Rows from block 7 of a small image classifier, named by matrix and row number. Rows with one number belong to one channel. Each number is 50 + 10 x the weight over its row's rms, rounded and kept within 0 to 99. All counts start at 0.
After each channel's rows are labels from the 100 images, of 14848, where the channel reaches its highest value: "responds to" is what is common among them. Only what is clearly more common there than usual is listed. The data: histories of elementary cellular automata, time running down.
# convs0: first 3x3 conv (model.blocks.7.convs.0.weight, 192x192x3x3, each kernel summed), inputs 64-127
# convs1: second 3x3 conv (model.blocks.7.convs.1.weight, 192x192x3x3, transposed, each kernel summed), outputs 64-127

convs0.79:39 43 61 36 49 62 59 46 39 71 70 52 43 50 57 65 68 50 66 53 53 54 53 48 44 50 69 69 65 49 72 49 55 46 59 58 27 44 43 61 42 54 58 47 51 58 43 61 52 37 48 39 43 48 63 49 59 64 41 63 56 67 54 50
convs1.79:70 45 43 33 56 42 47 56 42 50 50 58 46 29 53 57 54 41 34 38 48 40 41 48 52 47 46 48 43 47 47 29 38 47 33 40 37 37 43 42 32 47 57 38 49 53 52 42 48 39 44 45 54 53 48 47 50 41 44 52 42 41 33 41
responds to: rule: rule 61

convs0.104:62 45 61 54 60 50 65 46 55 54 60 50 37 40 48 49 64 58 43 54 53 52 40 54 66 48 50 57 32 50 52 44 36 48 59 71 43 45 35 35 50 58 55 54 50 57 48 67 41 59 47 62 38 45 42 46 56 48 61 44 46 66 52 32
convs1.104:50 59 57 38 44 35 43 41 66 53 43 43 50 26 51 56 58 46 61 49 42 42 64 35 51 50 33 60 41 48 31 52 49 37 38 33 74 60 49 55 47 54 53 62 48 40 50 31 36 56 42 61 51 39 38 54 62 47 39 50 46 60 49 52
responds to: 100 turns on; rule: rule 61

convs0.44:46 58 52 43 47 49 49 57 49 39 57 52 34 58 45 62 41 30 52 53 49 42 52 43 59 60 39 61 32 37 48 49 36 53 50 49 43 53 80 52 62 57 34 59 43 53 69 38 50 58 55 68 46 37 59 60 40 60 53 51 57 71 66 39
convs1.44:35 61 44 37 45 51 49 57 55 56 66 43 56 48 52 47 56 55 41 47 52 59 60 41 27 57 81 55 38 55 43 43 44 57 55 52 50 49 46 30 42 47 56 52 40 42 43 43 45 46 39 34 44 46 36 68 46 76 52 47 54 36 35 54
responds to: 011 turns on; 111 turns on; 110 turns on; large cells

convs0.12:64 48 47 20 59 55 48 59 47 49 54 50 44 39 45 50 60 60 60 52 50 44 56 41 57 46 44 34 31 37 25 50 40 65 46 53 28 55 62 47 49 54 39 46 42 42 64 54 40 29 50 38 44 66 50 53 56 68 48 57 65 46 44 61
convs1.12:46 61 50 46 50 57 70 57 58 59 59 50 47 49 48 62 36 73 21 72 39 38 62 47 42 47 80 54 54 46 63 55 40 50 45 57 50 52 57 39 50 34 64 44 47 61 58 59 47 39 67 64 56 33 49 37 47 40 51 70 54 56 40 56
responds to: 001 turns on

convs0.39:49 40 45 56 37 53 48 53 59 32 56 64 55 41 61 71 47 55 45 54 49 68 52 64 44 54 54 42 34 38 59 57 65 53 66 31 35 53 62 45 48 55 57 46 54 47 70 59 51 45 47 45 31 43 50 61 50 55 55 47 56 50 57 38
convs1.39:49 34 39 57 63 44 58 27 51 49 53 49 52 55 35 56 47 36 51 46 60 50 43 44 52 50 72 55 31 47 60 62 52 37 36 31 54 50 45 42 49 56 50 55 55 53 56 27 38 53 50 43 48 61 33 43 56 50 45 52 45 62 54 72
responds to: rule: rule 67; rule: rule 61

convs0.175:53 56 64 54 55 61 64 48 56 53 41 64 43 40 31 46 55 47 47 53 58 52 34 63 35 59 57 43 38 47 56 53 31 60 64 47 69 62 72 42 60 60 58 65 33 45 54 52 44 48 61 54 46 51 41 59 47 28 52 38 65 69 58 51
convs1.175:63 52 37 67 49 40 41 42 54 35 49 34 68 59 49 48 60 65 59 70 44 71 56 50 55 45 27 57 37 58 49 61 42 50 43 50 61 56 51 50 47 30 53 46 52 57 47 55 40 55 38 61 70 39 62 51 47 53 62 34 57 35 56 42
responds to: 100 turns on

convs0.131:67 53 54 37 59 55 52 53 60 42 41 46 56 35 38 46 67 54 48 50 48 40 41 47 57 40 45 42 52 60 58 54 67 58 49 54 56 48 58 40 57 35 64 45 59 61 53 50 44 61 50 59 44 57 36 64 53 55 42 55 54 59 50 33
convs1.131:35 51 53 38 45 49 46 35 42 38 66 49 54 32 57 49 43 50 47 42 51 58 46 43 56 52 64 49 46 47 48 41 63 56 51 46 42 57 49 49 36 76 66 50 43 37 48 26 41 55 51 43 44 67 55 34 56 38 31 44 58 52 35 31
responds to: rule: rule 67

convs0.155:36 54 67 41 64 44 42 40 58 53 42 47 38 58 52 48 52 41 49 43 56 44 46 40 57 48 36 44 48 54 55 36 61 43 56 45 50 45 44 38 49 46 41 21 59 63 83 40 43 34 49 44 40 50 52 50 51 31 48 49 64 60 42 57
convs1.155:60 67 54 52 43 34 60 57 55 58 72 42 39 54 39 53 39 43 60 34 47 42 58 51 82 47 38 61 44 39 54 59 34 31 56 45 68 48 46 63 60 61 50 38 63 57 60 66 62 58 55 50 57 52 39 31 56 56 65 52 53 40 60 54
responds to: 011 turns on

convs0.42:53 48 54 61 71 48 52 58 49 67 53 54 55 43 49 58 43 60 44 32 53 50 51 58 69 71 61 60 40 57 39 55 45 73 35 51 56 54 39 61 50 23 55 36 45 35 53 51 45 35 62 51 57 68 47 44 44 53 48 55 51 29 43 41
convs1.42:51 45 60 30 55 52 51 56 52 48 43 45 48 19 43 42 60 59 46 61 52 51 39 61 64 39 44 42 51 55 55 45 60 43 35 38 57 41 54 63 39 53 66 59 61 75 56 56 56 72 48 45 42 48 67 39 38 48 62 49 60 56 54 51
responds to: 001 turns on; 110 turns on; rule: rule 67

convs0.110:56 66 49 47 53 55 47 65 56 52 58 39 49 44 52 58 34 40 52 36 51 35 48 48 46 37 45 58 60 40 59 58 45 47 39 43 58 54 57 31 59 58 52 37 42 62 38 43 41 67 39 56 57 43 42 69 40 46 36 45 54 53 56 46
convs1.110:42 48 53 50 49 34 65 37 62 41 54 41 45 51 46 37 69 58 52 44 47 44 68 28 54 47 57 57 51 64 49 49 45 46 52 41 44 48 38 45 42 51 54 69 52 60 49 67 60 53 43 39 53 44 43 56 43 52 47 45 63 49 46 39
responds to: 011 turns on; large cells

convs0.185:23 29 46 59 53 41 47 59 37 30 40 40 57 44 51 52 28 48 64 64 48 51 45 60 57 44 43 33 45 59 58 41 60 60 65 52 42 46 45 43 59 48 51 37 38 40 66 31 42 65 47 39 50 57 50 57 48 52 41 68 49 45 42 49
convs1.185:59 43 50 52 33 43 57 30 45 57 50 38 45 67 46 44 46 38 47 46 49 39 52 55 53 39 44 62 50 62 56 61 68 43 56 63 56 64 51 51 41 65 53 63 45 42 40 43 41 65 52 67 76 58 44 38 54 42 48 35 68 45 46 53
responds to: 100 turns on; 110 turns on; 011 turns on; 111 turns on

convs0.32:52 50 76 62 41 40 56 58 67 38 61 47 45 59 48 70 52 51 37 48 51 46 60 56 51 64 51 50 48 49 35 57 43 33 56 70 52 61 49 44 54 38 38 36 28 65 50 39 50 48 60 49 42 45 47 58 44 47 46 46 59 57 66 31
convs1.32:51 52 23 56 53 53 67 50 77 55 35 55 44 58 53 47 66 47 55 35 44 53 55 33 74 53 54 64 31 40 43 37 42 54 42 45 29 60 44 55 33 45 62 65 72 49 41 51 68 51 47 55 52 62 60 43 40 38 49 51 54 34 55 52
responds to: large cells; rule: rule 61; rule: rule 67

convs0.176:54 48 62 65 51 44 44 62 75 63 48 52 57 40 39 55 55 54 58 39 53 56 56 61 52 28 55 61 32 60 50 44 60 54 40 49 58 37 46 47 63 55 49 42 41 42 33 53 42 61 48 39 50 47 50 52 53 48 59 47 53 36 28 43
convs1.176:47 43 69 59 66 66 66 52 70 46 38 21 44 48 61 28 60 55 62 61 48 36 69 52 85 43 36 55 56 57 52 54 68 55 49 55 60 53 51 57 43 52 39 60 56 62 63 60 49 57 34 44 37 42 54 50 44 57 37 39 39 58 53 51
responds to: 110 turns on; large cells

convs0.133:30 56 61 57 40 53 41 57 52 43 51 59 46 52 34 55 53 52 41 62 62 57 43 54 54 55 50 47 38 50 61 51 51 45 54 48 45 48 47 52 64 56 53 56 49 49 52 50 74 76 37 46 61 49 49 38 63 44 55 51 31 39 49 53
convs1.133:81 51 50 39 57 48 64 57 52 34 46 40 52 45 50 53 60 53 58 42 49 44 59 42 50 52 48 45 52 26 29 54 43 53 28 47 52 49 48 43 42 40 40 44 61 61 55 53 41 40 48 54 50 54 46 73 43 59 54 41 40 37 81 44
responds to: 000 turns on; 010 turns on; large cells; rule: rule 61

convs0.139:42 46 46 32 43 46 40 53 45 56 66 32 39 57 51 44 45 53 45 39 70 49 38 53 46 58 41 57 53 54 47 50 57 53 46 64 68 54 68 44 50 42 63 57 73 34 72 60 44 47 34 64 60 46 50 50 43 58 58 66 49 54 59 44
convs1.139:66 46 67 43 38 48 64 51 44 50 62 50 68 49 56 46 53 45 49 45 41 46 56 38 38 48 59 24 50 47 51 59 48 65 68 64 50 48 57 49 35 59 53 57 53 62 38 54 43 49 47 58 55 50 43 47 39 53 59 57 49 38 45 63
responds to: 110 turns on; 111 turns on; 011 turns on

convs0.168:44 49 44 54 55 52 51 49 56 63 49 71 46 65 48 66 85 46 42 42 48 49 49 39 36 49 47 65 47 47 45 50 58 62 44 52 48 47 52 62 53 50 61 44 33 56 49 55 53 46 34 48 45 39 46 66 53 34 43 54 38 65 50 43
convs1.168:42 46 45 56 47 52 60 47 68 44 53 38 43 45 41 35 25 39 52 47 53 46 62 41 77 54 63 52 44 60 56 45 32 43 36 34 45 49 42 32 52 46 48 43 51 48 41 37 45 42 45 43 29 51 48 49 45 60 50 36 47 42 36 40
responds to: 000 turns on; large cells; rule: rule 61; rule: rule 67

convs0.130:62 61 52 47 44 56 55 52 54 45 59 58 71 59 47 65 44 49 62 44 45 47 45 41 33 25 40 50 49 60 47 55 48 46 61 41 48 35 42 38 51 61 76 59 31 52 58 66 52 49 63 56 48 45 30 41 53 42 51 63 57 63 57 70
convs1.130:29 36 44 40 52 38 64 26 43 47 41 57 44 52 32 41 59 43 41 21 43 56 61 43 60 51 54 82 37 43 53 45 62 47 42 40 35 49 52 37 49 60 40 54 52 47 47 44 32 46 54 47 52 54 65 56 64 49 45 55 33 53 47 42
responds to: rule: rule 61; rule: rule 67

convs0.107:57 63 67 57 59 62 47 46 38 51 51 49 61 46 40 54 81 46 52 54 44 50 40 52 47 57 42 51 47 37 43 30 35 54 53 52 42 25 54 46 61 50 50 55 52 68 57 37 45 50 57 50 65 45 36 56 41 44 62 43 64 66 53 41
convs1.107:25 41 31 43 38 34 62 45 56 49 54 49 53 42 61 45 36 46 24 50 46 42 49 44 29 29 65 54 37 54 56 33 42 41 44 37 36 49 48 38 40 59 42 34 53 46 51 46 41 57 48 41 57 44 56 41 53 57 50 49 54 28 59 55
responds to: 110 turns on; 111 turns on; 010 turns on; 011 turns on

convs0.97:71 72 43 57 40 50 34 51 52 52 62 43 45 60 56 59 41 54 36 68 50 58 30 48 58 37 60 45 54 52 45 60 52 61 54 53 47 46 58 31 64 55 48 48 43 45 66 50 49 59 68 65 48 41 28 50 36 50 49 58 57 64 57 46
convs1.97:49 57 47 48 58 42 49 47 68 51 57 48 49 52 25 46 52 34 45 54 46 49 57 36 43 65 34 59 44 48 43 49 51 29 57 59 62 44 58 46 52 65 72 62 54 41 45 38 43 35 40 62 61 57 55 43 71 40 31 47 50 49 44 57
responds to: 111 turns on

convs0.126:47 55 54 44 52 33 27 56 51 51 40 40 39 55 47 45 35 66 32 38 38 46 60 85 44 42 55 39 55 55 52 56 48 48 61 58 49 57 55 42 42 44 45 49 58 51 75 42 59 61 53 42 43 66 80 52 56 46 42 71 25 39 52 58
convs1.126:58 44 59 56 44 54 50 55 52 61 35 65 53 55 56 39 38 59 38 54 50 51 46 37 38 39 43 44 40 37 47 56 47 36 43 35 48 42 50 41 42 42 33 32 40 47 54 57 37 46 45 65 54 43 46 35 47 46 51 55 53 47 39 58
responds to: 101 turns on; large cells

convs0.0:66 49 47 58 53 39 41 42 51 49 40 51 49 61 66 60 47 56 52 53 59 43 49 57 47 50 41 57 41 39 51 42 46 43 68 72 62 44 57 55 49 36 42 49 57 51 55 46 44 38 49 45 55 51 42 45 50 66 39 66 58 35 47 47
convs1.0:49 51 63 47 38 49 60 56 47 52 59 26 43 55 48 60 54 55 48 58 38 50 69 46 49 63 31 48 47 59 30 66 45 62 46 34 45 60 55 51 38 35 50 44 55 58 39 47 54 66 34 45 59 40 39 50 42 50 44 72 54 52 45 44
responds to: 110 turns on; large cells

convs0.46:61 60 60 44 56 48 33 42 35 72 46 39 68 62 61 42 44 51 50 51 58 39 45 51 50 49 55 59 37 53 44 32 63 63 49 58 83 59 54 44 43 43 41 58 39 49 38 61 50 32 49 52 67 47 43 60 51 53 49 51 61 50 59 41
convs1.46:56 64 44 49 64 50 70 57 51 52 58 46 62 47 27 54 48 45 48 45 57 44 63 45 69 42 38 47 58 55 51 45 44 51 49 42 34 33 31 37 58 40 56 48 57 70 50 48 59 39 59 60 53 57 69 50 47 55 62 50 54 55 51 50
responds to: 000 turns on; large cells; 111 turns on

convs0.172:51 53 52 55 55 55 54 36 55 46 48 54 43 59 56 74 80 36 60 49 46 41 52 34 43 55 61 48 57 50 49 55 72 56 42 42 50 50 57 64 44 58 53 46 53 55 50 65 64 43 45 54 44 39 58 63 55 52 55 50 75 48 55 46
convs1.172:47 42 51 47 29 40 45 43 52 44 51 46 50 40 56 49 34 26 26 51 41 47 43 48 52 49 45 52 39 54 49 34 20 50 39 54 40 51 56 44 34 46 52 39 50 48 43 28 36 50 39 40 43 50 45 44 45 50 31 32 49 70 49 47
responds to: large cells; rule: rule 61; rule: rule 67

convs0.3:47 52 45 52 65 43 60 55 33 57 36 68 41 45 33 52 56 43 33 62 51 33 54 70 45 36 45 45 65 56 28 52 41 57 41 66 57 63 64 64 38 56 47 56 40 46 47 57 45 38 39 47 41 37 63 45 50 40 44 64 62 40 39 37
convs1.3:49 61 53 49 46 53 49 65 48 48 47 48 49 31 46 52 40 46 55 49 56 57 46 20 47 47 43 35 56 49 42 55 41 68 41 45 59 47 59 51 56 17 50 43 65 39 27 54 42 48 68 67 47 42 54 54 63 52 46 64 39 64 55 46
responds to: 011 turns on; large cells

convs0.21:69 45 36 63 51 39 58 43 47 32 78 47 41 63 50 61 55 37 50 48 63 53 62 52 49 66 44 60 53 39 57 47 46 67 63 52 45 49 57 51 61 56 50 55 47 50 52 51 61 47 34 37 17 44 56 51 40 48 55 35 52 66 59 40
convs1.21:44 44 55 49 46 48 54 62 55 27 53 59 32 54 33 41 50 37 69 41 49 51 57 40 37 42 59 47 46 41 48 54 64 43 48 51 54 58 32 42 47 62 48 57 62 66 56 47 41 62 54 43 51 46 57 35 48 48 56 36 52 51 49 49
responds to: 011 turns on; large cells

convs0.118:44 52 44 47 50 51 33 49 42 46 67 29 45 34 50 46 63 27 36 56 71 50 63 46 49 41 43 47 40 53 39 60 50 60 50 67 55 60 20 31 47 38 36 68 41 48 44 49 46 51 66 62 38 67 46 41 52 48 52 43 47 57 64 50
convs1.118:53 45 56 43 47 35 56 67 54 38 39 59 37 48 42 54 52 50 43 56 41 40 69 63 48 44 77 50 42 40 50 61 28 55 40 48 38 47 51 46 56 49 52 53 50 64 52 45 44 39 64 49 59 80 49 42 70 55 59 53 51 52 47 52
responds to: 101 turns on

convs0.86:40 47 41 30 35 35 56 58 32 66 33 50 51 33 44 55 34 35 43 54 59 44 55 55 44 63 50 50 49 60 30 71 60 54 40 51 53 38 47 34 48 42 48 44 62 45 63 42 43 32 56 70 64 64 46 40 43 61 65 42 65 40 36 36
convs1.86:57 64 41 49 63 46 47 55 35 48 51 41 38 48 62 51 58 48 48 60 43 41 57 56 74 50 59 49 44 46 38 32 54 44 62 53 49 57 47 46 50 40 23 43 42 42 58 54 37 32 58 35 37 40 57 58 54 53 51 21 41 63 55 39
responds to: 101 turns on; large cells; 110 turns on

convs0.137:53 63 61 30 57 61 57 62 49 63 56 54 43 42 69 51 31 52 56 64 51 57 55 53 45 49 52 48 54 49 50 46 37 67 48 45 42 63 58 22 31 31 48 57 54 76 46 48 43 48 59 46 53 50 37 66 49 57 58 59 42 22 51 61
convs1.137:56 26 46 32 47 43 61 51 58 43 40 56 49 48 60 41 59 52 36 34 33 43 61 52 55 51 54 55 50 47 46 65 56 49 57 56 41 52 48 48 60 50 84 50 54 62 47 42 58 39 38 52 46 30 49 48 46 56 45 49 50 62 50 30
responds to: rule: rule 61

convs0.92:53 39 51 59 54 37 59 40 55 63 53 57 58 32 54 61 31 39 38 40 47 39 64 62 50 56 59 41 41 61 62 49 64 57 57 50 47 39 44 52 64 63 50 54 49 31 51 51 48 42 67 43 49 31 45 58 31 50 57 39 44 15 59 51
convs1.92:63 44 58 54 50 48 43 47 46 39 59 41 50 43 52 30 51 49 51 16 61 66 50 56 99 59 53 54 69 45 53 30 51 45 47 46 50 54 51 48 61 55 49 60 46 48 61 46 61 49 55 65 69 48 78 46 36 61 48 53 53 56 47 67
responds to: rule: rule 67

convs0.59:37 56 59 64 53 46 62 53 37 47 47 54 67 49 67 56 50 55 52 48 55 43 46 58 57 22 56 52 66 57 61 49 51 60 55 43 57 45 54 62 51 42 48 41 53 50 40 39 47 61 55 56 45 42 45 61 56 61 61 64 64 44 34 35
convs1.59:59 42 62 52 60 52 54 41 55 58 77 47 51 57 52 27 55 41 42 62 55 42 53 53 56 50 49 54 58 50 52 48 30 38 35 64 54 53 60 51 56 64 39 59 45 48 45 43 52 44 43 55 48 45 42 49 46 32 39 30 44 72 47 41
responds to: 110 turns on; 100 turns on; 011 turns on; large cells

convs0.134:41 56 59 39 47 48 36 46 48 58 44 57 38 54 53 39 66 36 72 47 62 57 44 46 52 42 54 39 69 55 50 51 50 56 48 46 39 50 60 54 44 45 45 55 40 48 72 66 59 59 56 64 48 54 34 55 65 38 58 54 57 62 47 43
convs1.134:54 51 43 51 44 50 43 51 50 56 68 51 63 53 54 35 41 68 28 46 53 49 37 44 31 48 54 53 57 50 45 44 36 41 58 46 51 41 51 41 39 52 54 57 55 48 52 36 53 50 45 36 34 62 55 61 51 72 41 46 60 40 47 39
responds to: 110 turns on; large cells

convs0.40:45 43 68 45 40 32 68 42 43 44 48 36 51 60 53 61 49 44 55 40 53 51 43 50 49 84 38 45 70 58 34 57 64 46 53 59 36 71 48 47 44 57 47 48 61 46 68 56 58 34 34 62 42 42 58 59 38 43 35 14 47 63 55 33
convs1.40:46 40 37 30 54 60 60 41 55 45 43 55 46 59 27 55 55 45 64 56 33 39 47 31 33 48 53 57 43 57 38 37 62 50 55 54 38 43 65 47 51 38 62 45 64 51 56 39 31 50 54 40 64 51 49 45 49 46 51 63 62 40 49 51
responds to: 011 turns on; large cells; 110 turns on

convs0.15:39 37 63 61 48 53 48 47 51 41 73 69 33 50 51 51 56 58 51 50 49 44 51 59 47 36 53 45 67 53 50 43 48 48 53 58 33 48 57 43 50 42 50 51 29 58 49 56 59 52 48 50 35 55 59 54 62 58 38 54 48 68 52 44
convs1.15:46 51 45 35 38 51 49 56 56 44 35 48 43 48 54 60 61 41 44 44 41 47 42 57 62 49 48 50 40 38 41 53 42 60 34 44 41 45 40 60 48 52 53 49 53 53 61 56 50 31 49 33 32 40 27 46 47 43 31 42 42 48 43 47
responds to: 000 turns on; large cells; rule: rule 61

convs0.57:45 52 53 21 57 51 44 35 38 62 68 40 44 52 63 55 47 55 49 43 62 74 51 59 56 60 48 52 44 49 47 52 50 59 43 46 33 47 37 37 49 30 35 71 39 43 48 48 58 54 51 37 59 62 36 61 54 65 42 62 48 42 59 48
convs1.57:59 72 39 52 46 39 48 62 57 58 60 60 52 53 40 45 55 73 60 62 36 41 47 60 55 51 48 39 42 36 49 49 45 55 42 60 23 39 53 48 47 16 64 55 55 49 59 56 46 52 52 48 67 53 56 40 45 42 41 63 49 50 63 57
responds to: 001 turns on; large cells; 000 turns on

convs0.33:52 52 32 40 47 60 43 43 47 55 58 41 58 61 42 60 38 48 55 45 52 59 37 62 11 62 56 47 61 59 55 67 45 56 66 46 48 62 48 37 66 46 57 58 36 52 32 50 60 43 59 36 40 50 39 39 50 40 38 46 55 54 59 61
convs1.33:44 60 47 55 45 34 58 53 54 37 54 54 49 68 65 57 53 45 49 54 56 39 60 46 54 62 52 49 59 58 48 53 44 51 52 62 46 72 47 59 46 41 54 58 51 49 55 50 54 61 45 51 43 74 50 42 55 49 52 51 31 63 55 44
responds to: 001 turns on

convs0.54:64 49 35 37 68 49 42 51 61 42 45 36 55 52 67 58 38 44 55 53 49 42 47 52 27 56 55 45 52 36 75 52 62 45 54 33 54 57 69 50 57 40 49 35 44 40 57 49 53 55 38 53 49 50 51 45 38 44 43 61 49 39 56 48
convs1.54:52 52 57 46 56 52 64 47 58 38 72 53 45 52 55 47 52 44 56 56 70 52 73 53 17 63 48 57 57 49 60 65 66 39 47 31 37 40 52 46 51 53 54 50 54 60 45 57 60 50 47 45 54 58 47 50 39 55 49 35 42 40 62 77
responds to: 010 turns on; large cells

convs0.125:44 55 64 55 65 43 59 43 42 54 63 54 47 34 59 58 87 54 47 44 56 37 50 48 48 52 62 51 43 45 61 46 42 70 67 60 48 56 57 49 48 49 44 54 43 61 55 53 60 44 57 50 41 51 52 51 51 49 47 55 54 62 59 49
convs1.125:55 41 41 43 45 53 53 57 68 42 52 48 51 29 33 63 29 34 45 50 28 58 42 53 55 56 50 36 63 63 38 50 42 51 46 42 49 45 55 33 55 43 52 18 48 54 57 39 37 49 42 38 44 34 60 53 48 42 25 48 50 28 56 49
responds to: large cells

convs0.123:58 51 59 44 51 39 49 50 47 62 54 68 55 44 60 66 54 59 40 48 62 52 45 59 51 41 43 50 45 59 53 50 60 64 62 51 70 42 49 41 52 50 34 64 46 40 59 47 47 48 49 49 50 61 44 47 43 60 68 36 31 34 46 64
convs1.123:41 40 61 59 54 54 72 46 33 42 63 42 48 56 64 36 37 52 66 60 61 56 62 41 68 66 66 40 49 62 50 52 61 53 56 49 61 68 41 82 54 48 40 59 36 55 53 40 39 61 59 56 34 44 48 28 56 47 51 52 47 57 39 63
responds to: 111 turns on; 110 turns on; 011 turns on

convs0.120:49 49 25 43 52 34 56 41 39 51 65 43 55 61 39 47 31 45 37 36 37 55 61 50 30 57 61 50 48 64 35 57 30 47 52 48 54 62 42 47 34 43 33 59 47 47 37 30 50 42 59 65 58 39 45 68 24 33 56 35 64 52 52 42
convs1.120:50 41 50 57 50 49 41 43 58 66 42 61 41 55 44 56 48 64 68 61 52 56 45 47 59 46 48 51 39 47 51 53 54 47 55 66 45 50 48 42 46 55 68 37 54 44 51 46 62 38 37 49 48 41 45 40 59 59 58 36 48 56 51 36
responds to: 011 turns on; 111 turns on

convs0.22:28 45 68 51 54 54 36 64 70 49 44 45 52 56 62 49 43 35 76 40 78 42 63 58 40 45 52 44 47 50 59 44 51 49 59 51 61 50 27 38 52 41 47 36 36 56 60 64 54 51 42 52 65 47 51 38 46 43 45 53 49 67 44 52
convs1.22:58 50 54 41 48 39 54 36 30 47 71 47 43 28 68 37 62 61 52 52 43 49 56 43 45 54 57 60 50 53 52 48 49 36 60 34 53 38 40 41 51 34 57 51 60 55 49 64 64 46 36 46 65 46 66 56 57 55 41 47 67 39 48 42
responds to: 010 turns on; 011 turns on; large cells

convs0.102:62 42 39 51 47 52 36 55 29 48 66 46 58 43 63 39 49 41 50 45 67 57 64 39 36 39 42 44 39 46 56 54 51 52 58 61 47 44 51 49 48 57 44 61 36 50 47 46 70 42 43 45 24 41 46 56 43 45 52 51 52 57 41 54
convs1.102:52 52 67 68 59 58 29 56 55 60 33 45 49 45 35 48 52 63 56 55 64 41 65 50 58 42 40 49 80 62 34 53 54 50 66 46 57 62 54 54 46 16 70 51 59 44 51 58 32 60 53 61 52 57 71 42 70 50 55 45 60 61 54 36
responds to: 110 turns on; 111 turns on; large cells

convs0.122:32 59 43 44 47 58 52 38 51 37 43 60 48 28 55 55 35 43 50 40 70 53 48 49 37 38 66 30 59 48 65 52 57 57 54 43 48 45 37 29 48 42 48 40 19 35 52 49 61 72 36 51 44 58 56 46 58 49 52 39 60 49 61 48
convs1.122:67 58 55 37 52 39 52 55 49 34 51 43 46 56 55 64 64 19 78 36 54 35 42 65 83 48 38 47 63 55 44 38 51 65 46 44 50 46 66 42 36 67 50 50 27 63 67 62 64 58 40 53 36 56 44 65 56 54 49 51 41 49 44 49
responds to: 000 turns on; rule: rule 67

convs0.177:42 56 53 32 45 51 44 45 50 48 38 35 45 43 32 69 29 66 58 39 70 64 52 40 41 62 66 49 49 61 55 39 60 53 48 51 58 38 49 36 32 40 64 42 53 58 50 53 62 67 53 64 69 42 37 53 48 48 73 42 52 37 54 42
convs1.177:48 53 43 37 62 36 69 59 56 51 37 57 64 55 62 48 57 43 62 46 57 37 33 45 69 32 48 53 55 52 49 51 42 49 67 48 51 70 49 55 41 65 28 70 47 42 43 47 64 49 50 53 53 68 39 44 42 65 49 43 49 76 63 63
responds to: rule: rule 67

convs0.48:43 42 60 47 38 43 47 48 22 40 57 47 70 55 74 50 52 56 51 44 51 50 62 41 47 41 43 46 46 42 47 58 37 38 53 57 37 48 54 46 34 54 63 54 30 67 52 48 45 41 42 42 51 39 55 50 50 44 67 57 50 46 35 47
convs1.48:48 34 40 64 65 48 59 49 52 51 53 59 36 42 26 56 30 52 46 48 51 63 62 48 29 46 52 55 50 45 49 28 52 35 43 40 63 43 26 45 61 54 58 29 28 41 45 52 36 52 45 53 59 41 42 48 53 31 59 44 62 55 36 28
responds to: 111 turns on; large cells

convs0.70:47 54 44 59 40 55 46 48 50 61 18 66 40 49 60 65 52 49 47 54 53 69 52 73 47 49 40 46 41 53 41 53 67 45 63 54 57 43 56 49 53 46 50 44 49 46 50 41 59 46 44 41 43 51 50 57 52 47 62 47 48 66 40 42
convs1.70:52 48 51 54 47 51 47 33 54 45 48 64 45 50 56 54 54 42 44 46 59 42 37 47 99 58 51 48 53 45 22 55 45 52 57 64 47 60 64 48 50 46 44 52 39 63 55 50 54 63 39 69 50 47 55 45 44 51 51 39 51 53 61 44
responds to: 000 turns on; rule: rule 67; rule: rule 61

convs0.36:46 41 62 62 63 38 56 46 62 52 60 59 48 38 27 62 68 40 62 50 37 41 69 50 51 43 57 59 73 53 37 43 52 53 55 49 55 57 63 61 50 64 59 42 58 57 35 37 64 43 51 57 42 45 73 56 44 46 58 56 51 49 39 48
convs1.36:41 51 39 53 55 45 53 36 46 52 50 51 34 49 46 49 37 45 40 45 35 52 45 42 66 46 57 49 31 54 50 25 34 40 39 36 43 44 42 42 29 53 47 45 36 38 30 44 49 32 35 48 40 42 37 42 37 56 27 37 52 41 56 49
responds to: 000 turns on; large cells